From a checkpoint of a small image classifier: depths [4, 4, 4].
Rows from block 6, named by matrix and row number. Each number is 200 + 30 x the weight over its row's rms, rounded and kept within 0 to 999. All counts start at 0.
# f: token mixer depthwise 7x7 conv (model.blocks.6.mixer.f.weight, 256x1x7x7), a 7x7 kernel
f.75,237,211,213,224,239,247,247,246,207,187,206,226,222,213,224,169,147,177,194,196,216,180,138,149,179,186,200,218,215,192,171,180,159,223,227,253,210,195,178,181,226,238,274,246,217,200,206,224,221
f.76,213,187,206,207,191,215,244,237,235,213,209,217,211,226,230,241,256,221,226,170,193,212,214,223,189,161,128,169,199,233,220,183,155,157,193,224,235,248,235,187,165,222,203,244,262,242,175,201,202
f.77,146,169,171,165,174,184,174,159,169,171,173,159,153,145,200,210,192,209,192,171,139,193,212,238,238,216,196,154,174,209,250,229,219,187,177,204,224,217,187,183,168,173,210,201,193,169,157,148,168
f.78,167,160,180,217,202,210,233,144,153,157,203,199,205,244,169,229,195,198,223,179,170,244,267,230,217,236,215,158,228,229,209,203,260,239,203,243,251,205,186,209,215,227,217,217,223,213,171,167,206
f.79,223,196,224,247,186,154,116,244,181,175,198,144,163,176,202,188,193,207,204,200,250,209,219,219,209,191,195,245,234,235,217,148,136,152,202,208,176,202,168,156,199,218,209,221,220,179,180,209,207
f.80,161,210,237,187,199,207,200,172,230,209,173,179,210,186,192,254,231,194,175,197,161,193,202,232,208,186,197,170,157,190,234,218,172,206,190,158,142,227,226,127,226,233,146,176,240,207,124,206,222
f.81,189,177,163,142,144,148,180,187,175,156,149,161,154,170,192,197,188,184,191,189,177,211,237,226,201,194,179,172,202,218,203,208,195,184,157,173,177,189,201,191,176,165,138,134,163,193,182,178,159
f.82,208,220,167,133,149,168,230,227,199,183,135,139,166,192,234,213,208,159,167,183,160,220,225,195,151,177,196,179,196,151,183,209,229,226,193,220,147,192,212,211,205,219,199,199,244,241,226,216,213
f.83,166,216,197,206,244,220,181,198,196,210,206,239,229,206,234,230,225,234,267,228,211,293,245,214,221,242,224,197,278,206,194,220,237,238,202,224,202,193,214,229,242,226,212,204,185,191,183,215,205
f.84,197,201,231,218,203,257,249,250,250,175,169,177,241,220,188,208,183,196,212,243,184,177,171,185,183,176,169,180,202,175,166,158,154,201,229,257,211,212,185,188,212,225,250,214,249,209,219,243,252
f.85,171,193,166,192,205,167,203,181,189,194,185,186,173,186,174,154,180,158,171,195,198,138,169,215,199,164,162,176,136,161,221,254,216,207,172,173,155,161,217,244,207,193,154,149,167,196,214,184,156
f.86,187,222,243,204,185,172,207,185,219,242,216,221,184,208,154,234,233,200,235,230,223,172,238,273,201,224,226,195,188,233,231,235,252,196,173,164,219,227,232,238,208,179,128,180,201,178,171,164,173
f.87,223,192,189,219,209,200,194,220,168,196,252,200,192,191,207,169,208,231,199,199,221,183,196,220,214,189,196,221,198,245,231,160,135,154,219,216,238,200,113,107,152,198,187,211,175,157,191,198,181
f.88,174,152,143,177,196,220,238,173,126,145,157,172,216,241,194,179,205,197,182,212,246,219,209,220,222,194,183,201,188,181,206,214,202,187,204,184,181,167,169,181,190,205,174,188,148,132,149,155,195
f.89,165,173,141,164,205,245,213,185,188,168,182,172,222,231,216,186,166,165,140,158,212,226,191,164,178,148,172,220,208,189,193,151,162,202,198,245,219,186,198,169,183,178,271,253,199,218,202,204,210
f.90,152,213,248,240,222,185,228,142,194,240,196,181,184,233,182,213,193,148,156,130,155,179,222,156,176,187,182,193,195,217,200,196,199,211,198,223,209,185,225,189,137,157,201,183,193,212,198,150,150
f.91,155,181,194,184,180,200,198,164,182,152,146,161,189,196,212,197,150,189,191,196,188,207,192,192,233,234,212,168,195,190,229,272,301,230,176,186,173,180,210,236,214,166,179,196,175,195,187,161,165
f.92,254,239,193,206,236,230,231,238,245,205,194,197,197,212,219,208,193,180,193,190,215,217,183,137,145,172,180,203,250,203,149,149,166,188,233,218,212,199,195,193,215,243,247,236,248,226,219,229,248
f.93,183,127,152,206,212,173,168,170,124,183,216,207,193,186,175,155,177,186,223,218,203,194,202,199,202,242,225,173,193,191,192,204,215,210,174,174,238,234,256,250,202,180,183,220,219,252,267,184,187
f.94,223,187,159,167,172,187,172,217,178,129,185,219,184,231,202,174,185,199,207,193,283,181,162,186,226,207,232,251,203,215,193,220,201,159,174,258,215,188,201,207,162,169,203,211,185,211,248,219,130
f.95,277,242,237,229,231,212,183,257,271,249,231,223,197,174,223,239,209,177,178,179,177,176,190,177,171,194,201,191,193,209,180,192,216,203,177,205,225,212,218,231,214,186,209,216,235,267,253,230,205
f.96,297,284,220,199,177,195,190,238,239,196,200,213,224,192,166,175,173,190,221,220,193,125,154,199,218,205,192,208,160,173,221,221,193,202,201,189,191,205,225,235,236,202,248,210,197,218,232,230,202
f.97,154,172,172,162,166,177,224,152,157,168,172,169,157,206,206,259,260,234,191,191,191,231,261,269,227,210,214,197,181,216,214,202,229,223,196,201,213,216,210,237,228,207,161,165,174,195,188,186,205
f.98,153,220,193,195,179,200,222,220,201,168,199,179,227,266,249,187,152,178,179,191,222,223,207,195,203,157,161,191,237,196,201,183,133,159,183,229,219,182,202,164,188,148,246,275,185,223,203,192,226
f.99,142,162,180,186,195,184,192,158,173,177,176,171,160,163,213,231,211,213,196,173,151,215,238,253,235,230,191,163,206,228,247,249,253,201,156,206,232,211,198,185,184,167,186,181,181,179,162,161,167
f.100,192,196,221,237,219,160,138,189,186,222,215,188,170,159,173,168,207,201,203,182,203,142,144,199,208,217,205,182,140,136,178,209,200,184,176,153,137,162,202,200,198,165,162,171,181,186,187,184,155
f.101,179,177,168,182,152,181,214,156,187,153,192,182,205,222,184,175,179,196,143,155,202,251,204,200,229,182,187,163,236,195,175,182,191,225,159,202,188,126,178,208,183,156,220,202,148,152,153,177,178
f.102,218,212,215,253,213,188,231,184,217,215,214,210,199,236,164,190,201,162,161,174,207,170,162,202,190,131,147,204,200,176,221,208,133,169,221,209,253,252,200,167,157,175,201,255,245,224,190,195,195
f.103,284,261,189,186,183,223,238,229,207,176,203,194,188,218,164,161,195,210,154,160,209,185,171,205,199,173,164,200,251,243,198,169,197,151,185,223,250,229,176,171,162,217,176,204,229,201,167,208,235
f.104,190,175,180,157,149,144,168,194,176,161,155,158,164,193,173,197,203,185,205,213,211,189,240,243,214,199,207,193,194,233,225,220,201,186,152,186,194,198,220,201,176,151,126,138,153,189,191,188,156
f.105,191,197,193,172,147,168,163,172,190,186,168,169,172,179,180,218,222,204,207,207,182,195,246,252,217,213,215,184,204,236,237,238,226,205,156,171,209,219,227,208,184,166,120,128,179,182,171,172,156
f.106,248,195,233,210,197,222,203,223,217,235,202,200,207,226,167,201,268,203,172,200,240,197,231,250,210,191,241,238,229,245,201,128,137,168,202,197,222,211,184,163,205,218,187,166,172,168,199,237,249
f.107,230,199,170,211,233,217,218,237,181,152,191,202,214,190,219,170,130,185,195,202,199,212,145,141,238,203,199,239,223,168,153,158,153,203,238,237,191,176,165,170,224,221,246,216,218,223,231,234,217
f.108,216,202,161,200,187,240,208,190,185,169,205,234,198,199,185,197,180,202,251,196,181,249,253,214,196,203,177,185,260,224,225,209,169,149,183,212,193,212,183,118,145,221,154,178,221,247,168,196,251
f.109,231,222,236,252,215,202,176,216,214,231,260,264,250,209,197,186,196,224,242,213,188,189,184,172,188,237,218,202,210,210,177,179,232,224,210,236,227,201,215,247,236,226,251,233,213,212,242,260,240
f.110,207,227,218,228,238,203,195,203,204,205,221,207,173,192,206,195,164,182,159,156,207,220,191,130,185,157,174,214,245,206,138,164,157,183,211,247,220,200,201,168,183,168,283,247,235,226,215,193,210
f.111,207,190,212,219,183,255,191,199,191,193,185,205,256,187,214,192,156,154,188,223,263,184,179,161,179,153,246,289,158,181,189,195,195,248,265,170,169,180,177,202,207,206,210,205,191,193,180,201,199
f.112,199,198,219,232,228,234,209,248,225,251,260,251,232,206,257,240,232,251,230,213,201,257,241,178,212,214,219,230,258,230,187,182,213,210,221,226,223,219,183,208,210,209,230,231,224,205,211,210,235
f.113,243,235,203,193,161,168,199,226,222,207,193,204,193,218,163,163,153,205,202,211,251,136,135,134,184,178,191,268,159,168,194,199,191,191,231,205,207,219,197,202,213,176,256,221,221,202,218,235,215
f.114,170,210,200,241,200,190,260,188,253,214,179,147,137,218,227,248,248,189,183,133,156,178,161,217,230,206,154,195,168,196,190,237,189,185,209,197,206,197,194,165,185,196,141,193,201,221,172,217,192
f.115,162,169,210,208,190,167,149,158,161,187,201,211,176,150,175,173,193,185,195,171,173,189,179,226,225,217,197,191,167,177,207,227,215,204,165,169,178,170,188,189,200,169,139,165,129,160,164,171,132
f.116,264,242,212,222,223,214,197,234,249,230,213,191,208,201,198,196,187,190,201,205,215,189,153,135,172,194,199,226,221,189,151,147,149,173,232,216,204,201,201,192,223,230,230,227,253,249,255,237,220
f.117,206,243,211,157,192,240,278,193,216,218,153,167,243,268,215,255,247,198,157,239,192,202,214,241,188,199,246,175,149,185,180,198,212,206,176,189,216,202,210,215,200,217,227,200,216,217,175,190,162
f.118,225,253,242,214,198,197,218,229,250,232,198,193,203,190,195,165,165,167,175,180,193,124,125,193,207,156,164,203,187,189,186,199,132,195,210,173,177,180,188,175,214,197,220,219,186,212,248,243,238
f.119,139,125,174,187,222,204,177,158,144,162,178,198,197,188,172,179,185,170,154,162,164,195,219,232,217,186,168,157,166,191,221,227,225,177,169,159,192,222,202,197,186,184,144,175,193,177,185,183,159
f.120,194,210,200,202,209,181,218,216,204,166,173,137,150,186,215,207,172,179,147,145,195,199,217,232,201,134,169,225,162,203,231,190,162,186,226,130,184,220,175,156,197,228,149,190,238,211,165,199,225
f.121,191,192,179,190,198,217,206,214,196,203,193,206,238,212,252,214,211,194,241,258,201,286,246,183,180,247,234,210,256,216,195,211,258,227,193,201,182,210,207,219,243,227,181,166,185,192,212,256,259
f.122,170,202,222,192,179,169,144,170,197,218,190,174,165,149,196,226,237,202,199,204,201,198,261,238,205,241,206,185,195,234,217,232,231,177,164,208,180,170,182,185,152,150,157,144,180,186,173,158,144
f.123,194,225,246,260,253,233,218,195,228,229,244,226,191,197,195,227,237,223,204,171,197,184,228,222,209,178,166,178,166,208,216,202,172,149,167,165,211,212,202,181,151,138,161,223,234,214,199,167,142
f.124,226,248,216,234,238,199,214,183,214,226,267,233,188,230,184,184,197,234,167,165,200,193,184,181,201,144,186,208,210,197,215,242,172,187,225,264,239,229,254,224,208,253,215,226,237,250,208,199,227
f.125,138,136,160,175,196,215,216,131,111,152,172,185,209,226,184,178,206,216,200,209,226,216,207,230,229,198,180,191,211,191,224,209,196,193,202,197,180,197,175,170,186,199,186,196,168,136,146,165,198
f.126,149,183,196,204,197,186,216,182,184,199,206,218,189,220,191,232,240,228,215,198,213,192,232,269,251,245,207,196,175,206,270,280,274,206,177,195,217,213,221,228,173,178,170,182,177,181,175,169,182
f.127,258,237,210,228,225,228,214,238,222,200,240,256,268,230,191,172,174,188,200,231,244,181,164,144,170,175,199,219,201,192,182,182,166,198,222,215,193,214,235,215,223,233,213,207,222,240,245,249,228
f.128,227,208,167,184,189,247,223,197,175,169,168,220,253,205,242,192,175,196,216,240,207,271,197,145,186,230,217,201,280,223,134,176,199,206,206,190,210,216,201,213,209,208,175,157,224,235,226,218,236
f.129,208,213,213,242,274,280,223,232,232,237,245,225,230,231,220,215,212,205,199,221,256,213,195,194,237,219,227,228,221,218,205,202,216,213,222,215,223,228,177,193,220,229,195,189,239,225,232,238,262
f.130,246,264,226,238,255,247,192,233,227,225,244,243,208,212,238,212,216,221,194,211,230,210,194,201,198,197,217,237,232,192,218,217,192,167,208,187,238,265,222,179,158,177,185,217,261,240,214,228,194
f.131,227,257,279,265,228,204,198,214,230,245,255,220,210,214,162,184,191,166,189,202,192,164,172,177,151,189,210,214,177,194,167,183,196,208,223,196,204,216,222,209,208,215,222,231,213,237,247,257,236
f.132,171,169,176,154,157,210,215,184,167,186,175,182,217,185,215,186,168,206,190,211,169,207,171,191,215,212,224,205,168,137,187,269,228,252,257,185,174,198,261,268,215,239,173,196,216,214,227,196,214
f.133,203,203,208,237,265,237,232,228,224,243,251,242,252,220,247,209,194,205,198,226,228,231,177,156,198,217,201,231,215,173,182,203,215,215,255,214,196,204,193,203,233,244,253,248,233,216,212,215,245
f.134,137,138,146,179,201,218,190,168,134,138,166,193,203,177,197,197,175,180,181,164,172,208,228,220,214,193,183,173,179,204,219,241,235,209,188,150,190,189,195,200,188,169,153,176,168,157,162,182,181
f.135,135,153,176,164,182,179,161,152,155,178,164,172,141,173,211,229,223,229,198,187,183,240,243,249,236,203,210,200,217,218,203,218,207,196,183,245,225,217,198,182,198,186,214,218,213,193,147,138,187
f.136,165,159,133,152,164,214,238,197,163,162,173,175,235,241,208,174,186,217,206,218,214,205,179,197,212,199,219,218,222,191,181,195,189,216,224,243,175,161,193,193,238,252,260,159,157,182,199,249,235
f.137,243,226,185,174,214,233,230,244,234,220,191,227,222,224,232,216,206,188,198,208,232,222,172,192,187,166,181,218,246,209,195,167,172,183,211,236,253,249,213,196,209,230,231,248,270,223,211,237,271
f.138,180,143,184,168,119,146,196,170,178,173,174,127,180,187,157,181,213,181,178,182,174,170,196,222,211,191,199,141,145,181,212,186,215,197,172,172,164,201,209,225,218,167,206,227,205,191,171,171,182
f.139,192,171,159,162,175,198,207,202,176,162,152,133,177,171,173,184,194,172,142,204,234,183,215,232,214,170,202,216,212,217,231,224,163,191,160,181,197,210,203,158,176,162,134,182,193,214,176,149,148
f.140,255,246,236,211,195,180,176,236,236,205,191,209,199,182,184,170,152,194,232,229,181,135,134,163,223,253,240,213,165,165,210,248,222,224,222,199,176,207,232,228,219,209,225,210,213,207,238,230,211
f.141,197,187,168,154,166,184,193,199,191,187,158,196,220,209,201,234,235,196,242,253,208,242,220,197,222,268,237,202,214,205,191,239,263,225,177,204,180,222,247,277,205,186,170,146,196,194,207,175,178
f.142,234,210,174,177,203,235,288,229,220,180,163,204,226,240,203,224,212,190,200,210,233,180,220,214,208,224,225,241,237,236,211,201,202,206,264,210,205,225,228,202,194,245,214,210,238,238,235,222,278
f.143,173,172,198,191,193,196,182,166,167,192,203,202,186,166,198,209,214,230,226,220,176,194,206,216,224,240,233,177,164,189,192,217,233,223,182,134,159,170,183,205,196,155,143,132,130,150,178,168,160
f.144,148,175,221,193,232,194,169,139,199,160,182,219,161,175,139,232,217,182,230,185,185,156,218,202,184,223,215,154,170,210,175,177,184,167,158,199,241,193,154,167,171,184,184,200,200,169,152,149,222
f.145,139,153,207,213,182,176,188,165,154,151,158,161,144,178,143,173,194,206,186,170,204,175,210,236,245,203,178,209,183,206,212,230,190,181,169,200,206,205,221,185,144,158,168,152,157,204,204,182,177
f.146,248,221,204,210,237,211,216,239,206,200,217,248,226,211,210,206,167,200,247,214,196,182,153,154,200,242,196,228,209,160,172,196,223,217,248,231,202,198,194,222,255,265,249,248,231,209,231,235,237
f.147,192,185,137,143,192,218,210,183,200,168,160,245,236,275,220,257,228,215,191,188,179,236,249,200,215,184,192,152,232,194,178,198,263,228,203,187,210,191,188,218,218,176,168,204,228,221,244,212,211
f.148,241,241,224,228,227,229,214,250,256,242,225,201,224,234,222,225,226,235,223,233,230,207,177,155,178,207,214,204,232,209,176,171,182,205,227,248,229,216,209,207,213,223,247,236,258,217,230,240,237
f.149,185,161,141,159,192,222,220,176,115,151,168,167,221,233,213,186,212,215,186,206,227,232,219,232,231,191,183,207,203,197,217,223,208,185,205,188,175,179,185,186,193,213,152,163,158,132,154,157,199
f.150,169,212,203,187,195,175,216,163,203,220,218,191,156,202,138,207,200,218,200,174,185,134,174,217,225,210,212,212,100,173,263,250,216,171,183,146,207,226,197,189,165,179,188,206,216,192,177,168,194
f.151,173,141,212,251,229,207,182,137,162,201,205,198,145,144,147,165,179,202,173,166,186,159,179,176,199,162,207,203,158,195,212,203,185,212,201,162,222,244,195,195,201,195,162,232,247,209,236,233,210
f.152,213,218,204,194,220,246,252,234,248,218,185,216,237,238,216,250,209,156,176,198,232,232,221,183,144,162,174,197,224,203,163,157,192,217,216,200,199,204,207,225,241,227,207,221,236,224,234,252,263
f.153,259,226,217,230,248,207,184,230,238,219,234,247,233,208,208,181,200,180,203,219,237,201,172,153,147,161,195,226,240,186,155,166,140,202,227,208,181,201,219,197,221,250,188,195,228,225,222,247,230
f.154,228,198,226,204,203,225,206,251,249,251,225,227,229,188,207,193,192,189,213,239,224,179,155,167,165,196,234,269,177,180,210,197,165,211,265,170,189,238,177,158,207,243,180,184,209,165,143,213,195
f.155,157,163,194,185,185,186,218,172,182,185,221,206,211,205,219,232,237,223,219,207,219,229,240,226,235,188,211,207,215,246,229,179,147,160,201,196,217,236,219,115,149,196,167,205,253,229,141,177,182
f.156,222,273,247,226,210,216,222,199,236,243,232,188,198,236,173,181,181,185,197,191,245,186,187,204,199,194,190,239,214,229,237,216,172,177,248,244,251,237,222,172,173,245,239,230,254,218,175,178,195
f.157,255,233,186,195,226,208,221,243,250,205,186,188,197,225,204,220,203,182,182,180,212,206,198,141,141,179,173,199,240,215,154,150,175,183,229,223,230,214,200,201,213,227,259,251,248,223,230,232,243
f.158,171,193,210,199,195,180,178,171,182,216,174,160,144,160,197,217,233,202,206,180,175,232,262,247,224,235,196,158,204,243,221,229,248,200,144,199,201,186,185,204,175,168,154,158,171,177,162,146,176
f.159,190,210,231,242,230,238,198,238,258,242,215,194,227,177,265,233,197,176,169,210,192,212,194,209,181,169,197,215,189,171,188,179,168,204,254,161,143,174,173,152,179,239,201,194,166,157,160,167,212
f.160,171,209,229,180,209,228,198,174,192,179,189,209,260,241,215,200,203,240,208,209,157,249,244,244,268,234,210,141,189,219,209,245,230,224,161,201,205,161,181,218,203,188,228,221,160,167,168,156,195
f.161,261,235,222,220,213,157,199,235,226,234,225,218,199,203,172,209,226,209,223,215,255,207,222,211,158,177,197,246,219,243,209,137,151,174,206,220,224,187,200,165,193,191,168,188,220,257,221,257,239
f.162,232,236,212,221,247,239,241,246,254,241,228,210,217,237,238,237,207,204,220,219,216,228,215,169,179,213,206,217,239,221,186,187,198,201,235,225,219,224,190,193,205,233,246,243,260,230,233,233,252
f.163,194,207,264,217,171,179,211,196,223,257,197,189,185,197,128,157,178,190,187,197,203,159,137,176,197,218,199,222,178,177,180,182,183,202,239,221,257,223,199,223,180,243,211,250,240,231,243,189,237
f.164,193,172,140,171,167,185,196,225,212,179,158,194,241,214,229,205,182,180,193,212,247,258,215,173,210,201,197,216,244,185,127,158,196,239,235,164,146,169,198,223,236,212,190,193,170,193,235,234,238
f.165,228,203,176,198,214,241,249,228,210,163,159,200,202,261,199,227,206,133,182,177,255,233,218,194,170,172,177,206,277,242,203,177,240,226,229,246,215,206,189,217,205,196,194,205,207,209,227,201,254
f.166,141,152,197,205,196,175,170,148,150,187,209,205,179,160,172,170,196,210,204,195,165,171,177,225,235,208,208,180,158,177,214,232,207,195,177,153,170,173,192,186,182,171,140,166,148,174,163,165,151
f.167,235,264,282,234,209,176,218,220,243,244,241,236,214,220,219,210,205,198,228,243,228,193,188,193,177,206,228,227,228,232,208,200,190,216,198,245,239,228,226,209,231,220,231,244,223,223,226,238,234
f.168,242,207,154,140,190,242,222,252,223,169,150,179,213,232,223,234,193,192,192,204,219,200,206,181,171,191,214,220,222,225,196,155,211,231,234,212,209,226,217,236,236,209,223,216,253,239,251,258,238
f.169,232,192,199,220,212,224,195,228,213,225,237,250,271,239,198,176,183,178,194,233,261,190,176,146,149,178,215,252,195,191,168,163,159,209,251,181,188,199,216,202,209,234,209,222,218,217,233,231,245
f.170,244,201,178,215,243,235,234,255,204,177,205,234,242,235,243,180,162,187,200,217,229,226,189,188,163,171,186,217,211,178,182,140,171,198,244,230,189,166,163,186,214,209,272,255,192,206,222,210,227
f.171,275,254,230,199,176,173,174,247,244,225,198,212,206,177,200,195,195,213,242,235,197,132,126,190,213,232,204,223,185,185,229,256,226,203,230,200,190,220,226,218,214,220,206,200,231,235,230,225,200
f.172,219,155,129,153,194,199,188,228,174,180,208,243,239,225,237,198,203,216,247,224,208,245,210,218,216,222,201,232,230,206,209,238,222,230,209,151,153,199,223,246,265,208,189,164,174,158,200,217,206
f.173,212,179,143,180,210,196,189,186,178,186,211,213,219,201,188,157,166,197,228,224,189,239,163,160,178,223,234,203,218,171,184,193,231,237,210,242,202,209,270,266,246,233,241,189,212,241,256,240,216
f.174,226,198,190,175,182,200,211,189,212,183,149,147,204,207,174,198,217,180,161,215,210,197,221,241,209,144,186,147,205,206,209,142,141,189,129,186,206,197,205,239,204,159,189,169,141,191,247,247,197
f.175,182,181,167,178,200,234,258,187,198,199,217,208,238,268,191,176,168,207,191,194,208,177,134,135,171,166,175,219,200,166,188,177,181,197,236,218,229,226,203,194,233,219,254,249,230,224,214,237,237
f.176,152,181,189,178,157,214,224,161,161,152,157,145,176,190,198,191,181,191,184,185,174,185,202,228,241,227,198,168,183,182,238,283,264,248,164,178,180,183,199,207,187,176,183,212,179,172,180,181,189
f.177,203,163,222,203,191,166,147,203,188,256,268,218,178,168,202,198,221,230,254,221,178,190,203,203,169,211,190,184,192,247,276,218,211,202,182,182,225,258,170,207,218,181,181,204,276,198,192,225,195
f.178,183,211,221,213,229,216,251,191,216,212,215,217,217,271,160,236,242,208,201,212,210,138,214,238,231,188,182,167,146,191,241,241,271,187,156,200,177,185,221,240,221,209,233,182,183,205,232,221,206
f.179,245,218,228,223,207,191,195,229,207,225,226,211,194,201,200,188,215,229,219,213,199,205,182,188,189,177,199,232,220,211,154,105,109,198,249,207,185,165,151,140,200,235,212,187,208,213,215,235,231
f.180,221,194,181,215,214,207,174,194,185,211,224,244,248,224,162,182,211,222,237,219,209,207,183,163,210,247,218,168,233,171,157,198,266,223,187,268,217,190,229,257,217,190,278,234,198,197,230,205,209
f.181,232,220,220,208,225,182,189,215,226,256,225,194,205,192,228,215,189,177,167,221,217,177,181,157,147,160,226,241,207,227,213,195,157,170,199,224,223,200,203,142,118,176,226,183,224,215,180,133,164
f.182,256,221,198,206,193,157,202,239,230,227,211,201,184,221,211,232,214,196,182,200,251,218,223,221,194,156,214,258,204,204,197,159,106,179,227,191,206,214,200,140,189,230,216,235,254,208,210,241,221
f.183,216,203,189,194,210,201,193,183,174,209,228,228,198,194,186,172,228,229,232,198,186,251,243,217,234,235,212,166,253,274,219,193,208,251,178,248,267,219,164,224,251,196,217,221,168,176,218,247,216
f.184,196,219,179,183,202,188,206,181,188,191,202,214,216,217,239,200,192,193,241,246,219,297,257,206,194,226,256,218,290,219,194,239,243,234,201,231,186,203,217,227,242,216,205,198,194,215,216,234,204
f.185,241,220,179,188,231,225,229,264,232,199,200,208,211,219,223,197,190,197,197,189,195,223,189,135,149,172,155,186,264,198,164,163,186,196,228,252,206,199,188,192,209,240,256,249,248,215,200,208,237
f.186,181,200,219,208,213,264,276,220,223,240,225,210,255,242,237,253,242,217,197,243,215,246,241,225,186,176,215,169,214,180,180,166,163,205,182,191,186,185,180,184,223,226,150,182,195,189,163,200,193
f.187,232,221,206,159,179,170,200,203,182,144,164,194,202,247,208,163,174,232,175,241,271,225,228,207,230,198,208,239,245,240,168,174,223,210,193,201,174,135,175,194,187,217,206,193,170,177,187,139,223
f.188,190,186,240,255,268,183,105,203,189,233,185,194,205,148,171,173,160,222,196,222,184,164,140,162,194,211,206,194,193,148,162,219,201,193,183,177,191,200,242,224,206,212,221,207,182,193,208,170,184
f.189,203,228,239,198,216,214,234,181,208,164,157,196,238,230,186,247,174,175,150,237,234,161,218,192,187,180,197,221,130,175,205,223,171,195,232,165,191,249,221,164,202,225,168,207,272,233,181,169,204
f.190,173,216,262,246,209,198,221,192,247,260,272,199,168,184,229,233,233,229,198,168,194,209,207,212,199,164,152,171,168,182,191,192,177,146,167,167,206,193,181,177,154,154,165,227,214,198,190,193,190
f.191,221,216,175,149,214,226,198,253,238,186,171,221,248,245,276,240,169,150,198,223,206,258,238,213,171,172,177,190,244,210,177,178,178,161,187,178,183,166,206,225,198,188,207,238,206,194,212,197,167
f.192,157,177,205,199,194,190,167,165,154,175,187,185,183,175,213,189,201,218,222,193,157,201,209,215,237,255,221,161,196,199,243,254,279,210,146,204,204,197,190,222,187,154,184,169,161,174,176,166,143
f.193,193,202,186,194,193,183,177,180,178,139,153,171,181,167,146,155,143,158,155,170,161,145,153,185,201,185,196,163,156,167,186,206,197,194,177,183,177,178,194,182,184,179,162,170,149,179,183,200,179
f.194,247,237,218,203,234,186,173,234,246,242,225,208,211,208,163,150,176,201,175,172,207,112,155,200,195,162,181,238,176,189,212,185,155,225,244,181,180,189,204,200,232,184,202,202,173,204,249,248,205
f.195,222,217,223,274,252,187,196,199,170,151,234,205,201,220,189,184,168,201,216,220,201,219,216,186,228,214,171,145,241,219,198,205,199,179,117,269,244,192,196,189,201,159,241,183,186,226,212,182,176
f.196,178,197,190,233,248,283,225,209,201,191,250,250,261,210,223,170,208,207,222,242,205,209,202,194,194,190,206,242,211,229,184,186,165,214,240,212,204,160,165,184,227,223,239,221,198,170,206,255,255
f.197,145,185,213,238,222,186,170,158,151,174,213,194,184,173,206,190,190,190,181,168,162,225,217,216,219,220,188,166,184,202,222,210,246,208,154,165,174,182,188,185,182,163,172,148,132,170,166,154,140
f.198,201,188,184,157,151,205,236,163,167,174,161,179,191,209,156,179,218,209,205,187,137,184,205,261,248,228,169,145,185,214,224,226,256,196,159,215,196,186,220,247,251,215,215,187,159,195,201,211,205
f.199,151,200,143,209,197,185,173,203,185,134,180,181,217,206,216,192,161,205,182,180,185,234,218,177,229,225,186,152,242,174,150,201,246,168,147,197,171,178,233,234,175,172,172,174,172,230,248,172,174
f.200,165,167,173,185,156,215,228,146,155,169,187,206,201,207,160,158,202,220,233,183,148,212,225,226,247,228,169,125,234,234,208,215,208,198,135,228,227,214,186,209,222,204,193,199,163,187,184,236,219
f.201,254,230,222,201,180,176,214,216,231,237,224,200,166,199,160,163,180,223,209,196,183,120,132,179,208,184,161,201,159,163,216,232,172,161,218,179,199,213,235,212,164,203,201,211,230,250,251,210,190
f.202,182,211,192,217,214,189,218,152,197,196,177,174,131,169,168,195,210,182,172,132,167,147,171,223,236,190,149,194,172,162,214,228,181,192,194,163,187,245,213,171,185,205,139,203,240,244,170,170,199
f.203,176,240,240,191,170,213,201,233,259,240,158,162,190,179,199,236,157,157,166,228,203,133,173,202,171,186,248,200,192,193,208,231,212,230,197,212,211,189,240,203,173,179,185,212,201,219,248,141,156
f.204,193,202,219,263,210,176,144,153,148,186,210,244,218,159,203,192,196,183,225,219,195,228,210,164,168,161,202,195,215,202,196,238,179,138,206,192,197,234,220,197,116,156,193,161,194,172,189,177,171
f.205,155,148,181,183,136,172,202,168,160,167,194,175,212,203,174,235,216,225,206,228,222,177,218,230,208,195,180,195,200,228,224,173,143,172,194,192,208,204,180,113,167,219,234,230,222,208,147,159,188
f.206,176,146,141,193,176,155,207,172,142,156,176,182,206,215,174,164,185,175,189,215,203,183,187,188,164,166,148,178,189,189,165,196,186,181,159,215,197,175,179,192,192,177,208,170,128,153,213,184,144
f.207,174,172,167,171,197,222,217,185,189,168,186,204,210,202,198,201,179,195,211,198,171,237,180,168,208,223,192,153,205,149,207,292,282,228,178,202,176,203,268,268,217,203,195,210,206,228,230,195,204
f.208,239,276,286,212,177,161,192,227,246,232,198,197,198,182,229,203,231,209,222,212,267,170,166,193,215,218,197,244,212,208,214,214,182,185,207,207,190,205,219,187,218,261,231,222,212,209,208,240,246
f.209,147,159,204,215,201,184,186,178,184,196,210,232,195,192,191,202,207,221,223,201,195,188,213,227,248,243,207,188,146,205,260,291,281,208,190,149,187,205,234,230,194,182,164,172,170,200,188,173,193